Weights of a small contrastive image-text model.
Training: adam_atan2 at rate 0.0011, 14100 steps.
Rows from block 3 of the image encoder of a small contrastive image-text model, named by matrix and row number. Each number is 500 + 25 x the weight over its row's rms, rounded and kept within 0 to 999. All counts start at 0. Numbers have three digits each.
After each channel's rows are labels from the 100 images, of 14848, where the channel reaches its highest value: "peak at" is the part of the image that holds the peak. Only what is clearly more common there than usual is listed. The data: simulated stained blood smears. In brackets: how many of the 100.
# pw: pointwise conv (encoder.blocks.3.pw.weight, 192x192x1x1), inputs 0-191

pw.19:471473470430474486501528477464453505496475452474495493465473514477427503481517491495498506518432487477507506504490510483493482472473504522505468495473463509458440505492496503515491491482486492517499500472456474509476515478494460489519501485453537472451469476490467463495461488501463537482474527482499511478470430491501466504495500500508459505488465496550479515498488481472508473486510466534518497510475484477484500480512529480493480488481510510507471502507476483487473494499486448485448479523480505492473509498509516486468529437484497511512467472480484468437482485502471511476
peak at: top centre (27)

pw.144:513482485531541464493490474486523484499493460519464529526483505538477478511509425508498490528501520449510445479476486474473479539503509502504485499482507451496485504492514506520520449517489520504468527522487477484495495507506453514475482480518522488546495486516472481471489521518467501489458493505488510476500480552507476467500493464484468529539477458508513478506474478490527510461485521507440491491446481439526479478494514520524491468501465469511466475522511463486522515487503499501423496481489534519521467476457530542491532505491488503511445502514474491511516470523465513468
peak at: top left (54)

pw.3:519502517453491465492485535461521498508456544484495501471455548475451468515496518498534513537513486558480479486496467488501547482535458451509535476446450513474478498510515485517512536486516508488469515477514508499467502498514493496496526453506479510493493492491468486489472479451550476504492465470473510514492532491514493476531461469492484491519484504441543462509516511483512481562531479483490504509491488481499475534495506507494537527471509495568465539504485523493483481481514480526490511514515491496516511534513494517477501510469511446480525459499505466520479445498488507480
peak at: top right (53)

pw.40:471516512486494488464480516492510515479487492531482473456540515519488495533498508521510502520512503483490489471511510523513493471512510510505453521469515506509509481493490500525543480494496522493517545467528483493500490477507494510473514491530489487519474478513457517526470497467513468487526514474449483478503502502529452516547472516454506515517509458505496496512531456503512507534486538454439554541511489504473499467456480518477490491497526477478528494442539511522565476450496481560518517515482566467498542549446522485479503499493510527528526508524508484539468532490512489487
peak at: centre (51)

pw.80:512508449487482502516478462490512515497453484471465479477502534510468461518520493510449530528513489501488480482478434501497527491493522504525584505483517499504480470507474464501512487528513476480478505467556508500470461457504501479479525487517478516529454501526498496494531512513538532537498504451519444520503480465503463489486535509462488494544471495518546501537516509502512510556535457517523474489509487482477446479550484484511540499502506505530496535480493459485496516497486554484504476534474480521504485542522525492493481456494502473480462500475500492510512488499493489492
peak at: top right (40)

pw.107:501474489477515461499504486456460466484467488515513495499508477548552462488509519506520487505514506501561544516501493493551497503512478524525505510501499515496519493453489498566453460529497505575494472486518474507466477491493534499526485488476470541495547511502561456504474502519529480511477486483486490512538461486526487514496512493536502509449452454477477519510476541502507514493497455527514492483496504485500485542508499559501500510453495525498530516533495543484496523520502507510510517519485496494467504472463479528488528498508519478498532526456533496511489565515496495526
peak at: centre (39); top centre (36)

pw.44:485512459498524517522475530540544489516477492528496499484486521548491498507507524514533524540496538481496491445467490511512531535524540512501453526463499496495483481525493467449497509478504500471502504426487495483462503492494503490526512508519489549534515493503511512496471496492495490488498516433466514493504519488547458470526481432509519499521496484515532460539469515478521479516495491517478496498468503479458459509441534480535518506503513509523475512481511492510513514487475530526536456484439529496499561530495511446530490495525504487533524490489513460523506526479482510485
peak at: top right (38)

pw.159:510473496518530509546506488537472516482543503501503554489487429572483476511467544459528511525488487509492495464492475490499505457470534478499465461451473521482518508505494499495496473481498517493523515504523484505529488510491495505482530488515449520506508462499467539461497485526496477488471497491487516559511506462539502484510515475549524483503480497519494456482479531479463464514494481520498487476480517517518492511523557489505506509519550510469482445560474506481509512506488496486509474488479501511535553539520529482514511517490500525552501486524551483477493505494449525508
peak at: top right (32)

pw.113:470499501504510526505501512521518470502496509524494505487496501513522486522473496497521509532510531521436530472491473456463536501496522446510461504494466547476522515528467459478489486502501507497485511476520517493482441495492464498493536507544508506546499448510482531423482456473511486506500481464480460514501513521533467514478505476489526489506514457441542449490496524488487493543535485472501523504465460464487456535526509477500513559483488483518464464487505506495522492505495521505504460478440499503472539496492522439513529487502525484497506492498515456484491517504485491506
peak at: bottom left (51)

pw.71:490526539518520505529496485536500464517530470513516529492476479522473535490463507449509437492482469507481525461447477455504515554492502498544511481466471518487532533524514467483489516493452482473457505498512495500482477509506497511459494527525507512469499473489505497541487489496472461499473491497450519493482489466505470488464494481508523499479535508449507466481524537479439500487499473479492472483449485498505509508494500492556500525458451532498501502497470518463501497539475497495458519529515526517500513503486485502529463474485486450516487475499473536491485480486469438528
peak at: bottom right (55)

pw.167:447480535479515489473542474496495513531470495529476508507550454515500511486457487465459527520484502470536473485522512505528459489478531489482492501496505474504473513479467529507481483474471510501522500510484471497516521524510459513482473529506501454528496473524531479450469518518498488490451497485491507489530440498531483510480480501464527507432501468465480516516468492495495500485488476498500539526488502534523476522475483500481486480500469495431503490544537500503555486486507483472514518517492532490495500525438471510488503551545494558538506483515516503504447476530498512475
peak at: bottom right (39)

pw.34:490482517484521449489523475497461492508513477506530497510499511470507521470530509495542477524473493501511474454472519479499471479475480504494484466539487515525475528419508527484515499497449483484510487497490511511527524493504439476535502493483515502514483542434444467502481465509444533482486538498466471493474465535524455497513468509525484499493458536539450512519477516497478481487491511528497460485515518488485487521515504494490481458467461516524505509493514488446514478514533520497487522451495496494541507484466497471488471481479517501445495482498454484494455467501473495510
peak at: top centre (37); top right (32)

pw.105:483472533549474483510516511503514527461538557511491549496510529502478494512492505525520493509516447523498474462498505478509490472492529478560491462479480540543533473502513458475492472460513494489459489522535468484480509461505490498492519508544490501477461519477484492490524504509513505502511525480519517478514500498476549491536532499470466519522488527470528496510487548516527481474499504547540474503450518490488489460522535515439481458490519506535525459448450496489464519481498509500471516491476505498544492542491549510502459523483495509508499495498447524484497513484489467513
peak at: top left (36)

pw.18:479469523517521477506484517519509517495478490480484542494513491531501484501528510543514458514516476511516459500527509499516443470521483513505490548509494505494545526526534498467504507499532470481542513474494513535467468562494478502498473485474519511485469508501517497534522516508442550537520552506508480520534502516482525511494540483503460480515537518505426544502466503495529512490475514497511458524493495488506523483513504481510525483564496479502541502484486510533492515518523502470492452548506518513548496537545504486548493496492512478480498475497495519477444552467541483517
peak at: top left (37)

pw.29:528496506502475466519449508487475501525469518473484482511506484480502555490504485507497468505450485457500500528469453496482468480464450495538532477465521505472491505475475478501498484498417516480491485517510518510486498485530472561492513495476506492476484517469444470500468479520488534474499503538482513470471524480464486502527487480517483498531515487497462521476498479489479477480498438503520511452439484474542538501545480516486505493416498465521508499497483512477502549512493510488479501497514465497495501506499495527509495481502441499479524454508478488466510486472467480495
peak at: top left (32)

pw.16:476489495495519475495511492505532490509491435496471476508489514468457473455477516487489469475494471494473503499516518487490486500515521510491508525520499514470489572543517506510506513544486457466559504493499539478438480523466525482549453484493502524479498471526469427542464514512519466528471501450508481477490495492504482479500539514493470495494425478517525520486525515545507491489511493490487472503491456498465486456487512479507491483491468451519479487521504525515512470486483494496518458492501494475484468479535493497503531476511485505533499439477508473462530492474470500505
peak at: bottom centre (31); centre (27)

pw.68:479509533495506541537486503510525487534494492511500533492480479496513520504491481456505483506505538532498502502494464471499558492523528501514478482468479511465496487537466453428509486483480515477497508496480481508512469498478490483493532522542531509543486460501474489494448501493471476533479499497478483493466502478540461490506483448512511501470518514469547473467508517434471477525483511527521493496487493470484452508493541490543533562483502526469470472502494465480526519529503532512497437522441509501489525496517483474518489493511466447511476506488498505518500500450481460501
peak at: bottom right (47)

pw.30:476515489512533529516500474526552458506518455526508509532509492505518534515446516455478516499500526504466488436477491481471531525478525499509459491491513492482517487548463428461499482431483514501468483441491505476496475488500492494466523509522505487492480487512515483506464475468484487499488467459440459522497487470519482499482496435508495513483512490511560452513505500471509470475481493507467523494510483468484454531480514495530522515485505504497518488499511487475515521485504513487481445514473539527495518486507474447520465512497477483484487476483526505483489499461471464495
peak at: bottom right (56)

pw.7:509485509508506449483503494501504512568514494475484495508508513473492518517507499498489479525499507481473447512500509477544457523532497508522453479521479450473515498485539502492527514524531456495503486514455461458473474530552469513514450483495471546453509504459475502497525497494526541489503476511489482498497479475531555509542523518476475543533487538480488536499467463521511486447512506542496488526486472488514495492460554490479539498462481497513509479481484491492500538482494502532460509521482460500479529490512545503488498515449520494493475489514493493525511508530494521433
peak at: top right (35)

pw.183:483460498493485499490485490513479489482497452523504495479512517504509468470496488520490500523522507478509498506479515483513509522498519526538495533474482518477452522482481504494481489549463496523536493463455443487503509447482581480526513485495490509486525494504499512501487517493500479530478480459449447476496415494529556517501514456520539472503497495559507527470471483484506493493524516488486531499508474537483508497496536470464478500457509489476477491494513532506523512499532493489544515488469525464492513493448547494495476470513504547540478512477534474493534517521447495489
peak at: bottom centre (33); centre (30)

pw.53:513499461498432519480483471467494499474475535505483454511540541493487544559525458500468526508540529525533491483522467492495533502477507525532563506523507513531531471499454494500471487490547494506464500466537471461472510495486490496450516508527499522531497488522494481463493499515560515514490488444502498537512478523484530478506512544486482501536520476475529501506514518511502466517524463456516513530502525506511470456522510501464465487551471482529511477466527506458519508495495518462489480494459485500516477529479519475468524505495455510483484492492508502522501504479496483527
peak at: top right (32)

pw.50:530458513516511530505470496499481500476524517511484508455487501472486504512497555537504536498524493485498501462479451527501500481469494501502483490492542492486513509506486552546509524513484502513496457504506550492533492521536519531452484517486431523496506492488505527500524538491464512489513505523476530477497475504518487514506488518529506503496474508512491490482546497471466508482513467501491475484531515540496543502522515443484503487487535539476494530548502489512495504498490512494503549454542529494565519500429461520497496533525540525482527511529529503498481549579511522507
peak at: centre (38); bottom centre (38)

pw.51:505495511513536502485475524542533482527493492497510485508487516586523496488489495485556505508515474488469509481475520489523502502520513465495514480455539503491489463515530495500502496479464491438475482462534499461529505502497504533468525512545526541513507486506489523504502516499495446492488436503492475475501523512501482489496523489446486535520511490474509486551506492459512491518478517494444512506481541496479501471483463517529530495534512448537474559511517458480499489466492537506517489455485525468474497514461468495511494520491456511509512511457492517541561505532475508503
peak at: top right (47)

pw.5:501515483466507504504542447513484492546490445519462528518525483470537512525437549493476486504503486468500544470474540491487471479465518505495483479547540519496504475498488555501462481492488475521518445490489539493499528545496491508543473467499479477492503518486493527484481538496492448476496510479483521506500432481516494489522460521457485536489502499494510513547542481479515480457504515518491498526495519491530489520493535522501461527500512488494508488521518493497495444511464476463492511500560503503481493497507506520547456504498489488516512474501530513480530535549492504535
peak at: centre (48)

pw.96:512521481531485510495542488516489504521543511543500533486506499496469514484506495503509543452472506505556461488482481511500518536475511548540501462486527515516487497515523482511508502478485490482540558506442535427495485499494475532501483525465523484488468513510504499511513510491455462494495491534483552512469505449486518485498458500484478504511513533460516511544521463493535517511504480444471502474522495517523514461440491555503524474495472520517526524486499507463476499477503479499473539536529520491490479543512494518494488480555491511534468496505530516488465460494489532492
peak at: centre (47)

pw.92:519521453506467520500449465508506514527487510478482505496456487505470508495487520462473533473485524466490512497496470495462482511473455485474513532493502467474451487472433458474497469492503512509504511489466493478513486490525490505475477520519511495502487487504478496478472467523526518493452483491475504480487459461498458485519495497508536491489514509487480514504463469506513477491501457501474562485465462478520500492494416483454545538484451483493475504488550454494565538500468509500483474503481470510510487494528484513541514493514493488502504521486454463488539482490451507493
peak at: bottom left (32)

pw.58:499495522504523556516446541533508500545512556519480508501444503512501527474487532500511526475481505539501527511486464488513516511514440484468512509459530493490489479508466490491504447493470489459501478503509503531497483503533511530467470509489504500496524473457505516513500467486491492507517484466510510490531452491534465519497495495530509485468501504505456511512471509484513478436492508475479503525499540527500504454473484485513498497468491470482519494513483525561538531510504459507548488489512528463512480522462479548580495499475518489455553474485498504496507553497479496505
peak at: centre (40); bottom centre (34)

pw.64:537501490488496509517540531532452488526467518532510521491476518498529490468478512546504482526429510504500546481454465498502499508500497497476513449489480503463478518482482489536497497536462479492463467482526498523495501491494496485500491431501522512518508519479451478510446494469466442467479499490491521487492495527530497514481478541511500493470478507556501486496497498481476483431487503502515467502531531507490515522501527490476513492518541499449526475557492500514477503507502483503559511469507523479524512495479536450536471474510505478492513482478477446473496532520468464505
peak at: centre (40); bottom centre (31)

pw.179:500479512526511524548499491532485465509497491502473524494491447515475494488479510472474495500457535527467529506504472485474523538465494445463487495498505503454519488535447471488510484467464533482495479505473500513477483499508497501451537530512503486529496490505492497472472515508499507492469484491503503517513512458538491493507515501513543484476512503460510502465518527467485448501464457474514552483467450470504489538504439490527512555469491474463490489507533484462567522532476536476513494510485514521494521512487443511549527489508483472507483506495466496518497485466488445510
peak at: bottom right (44)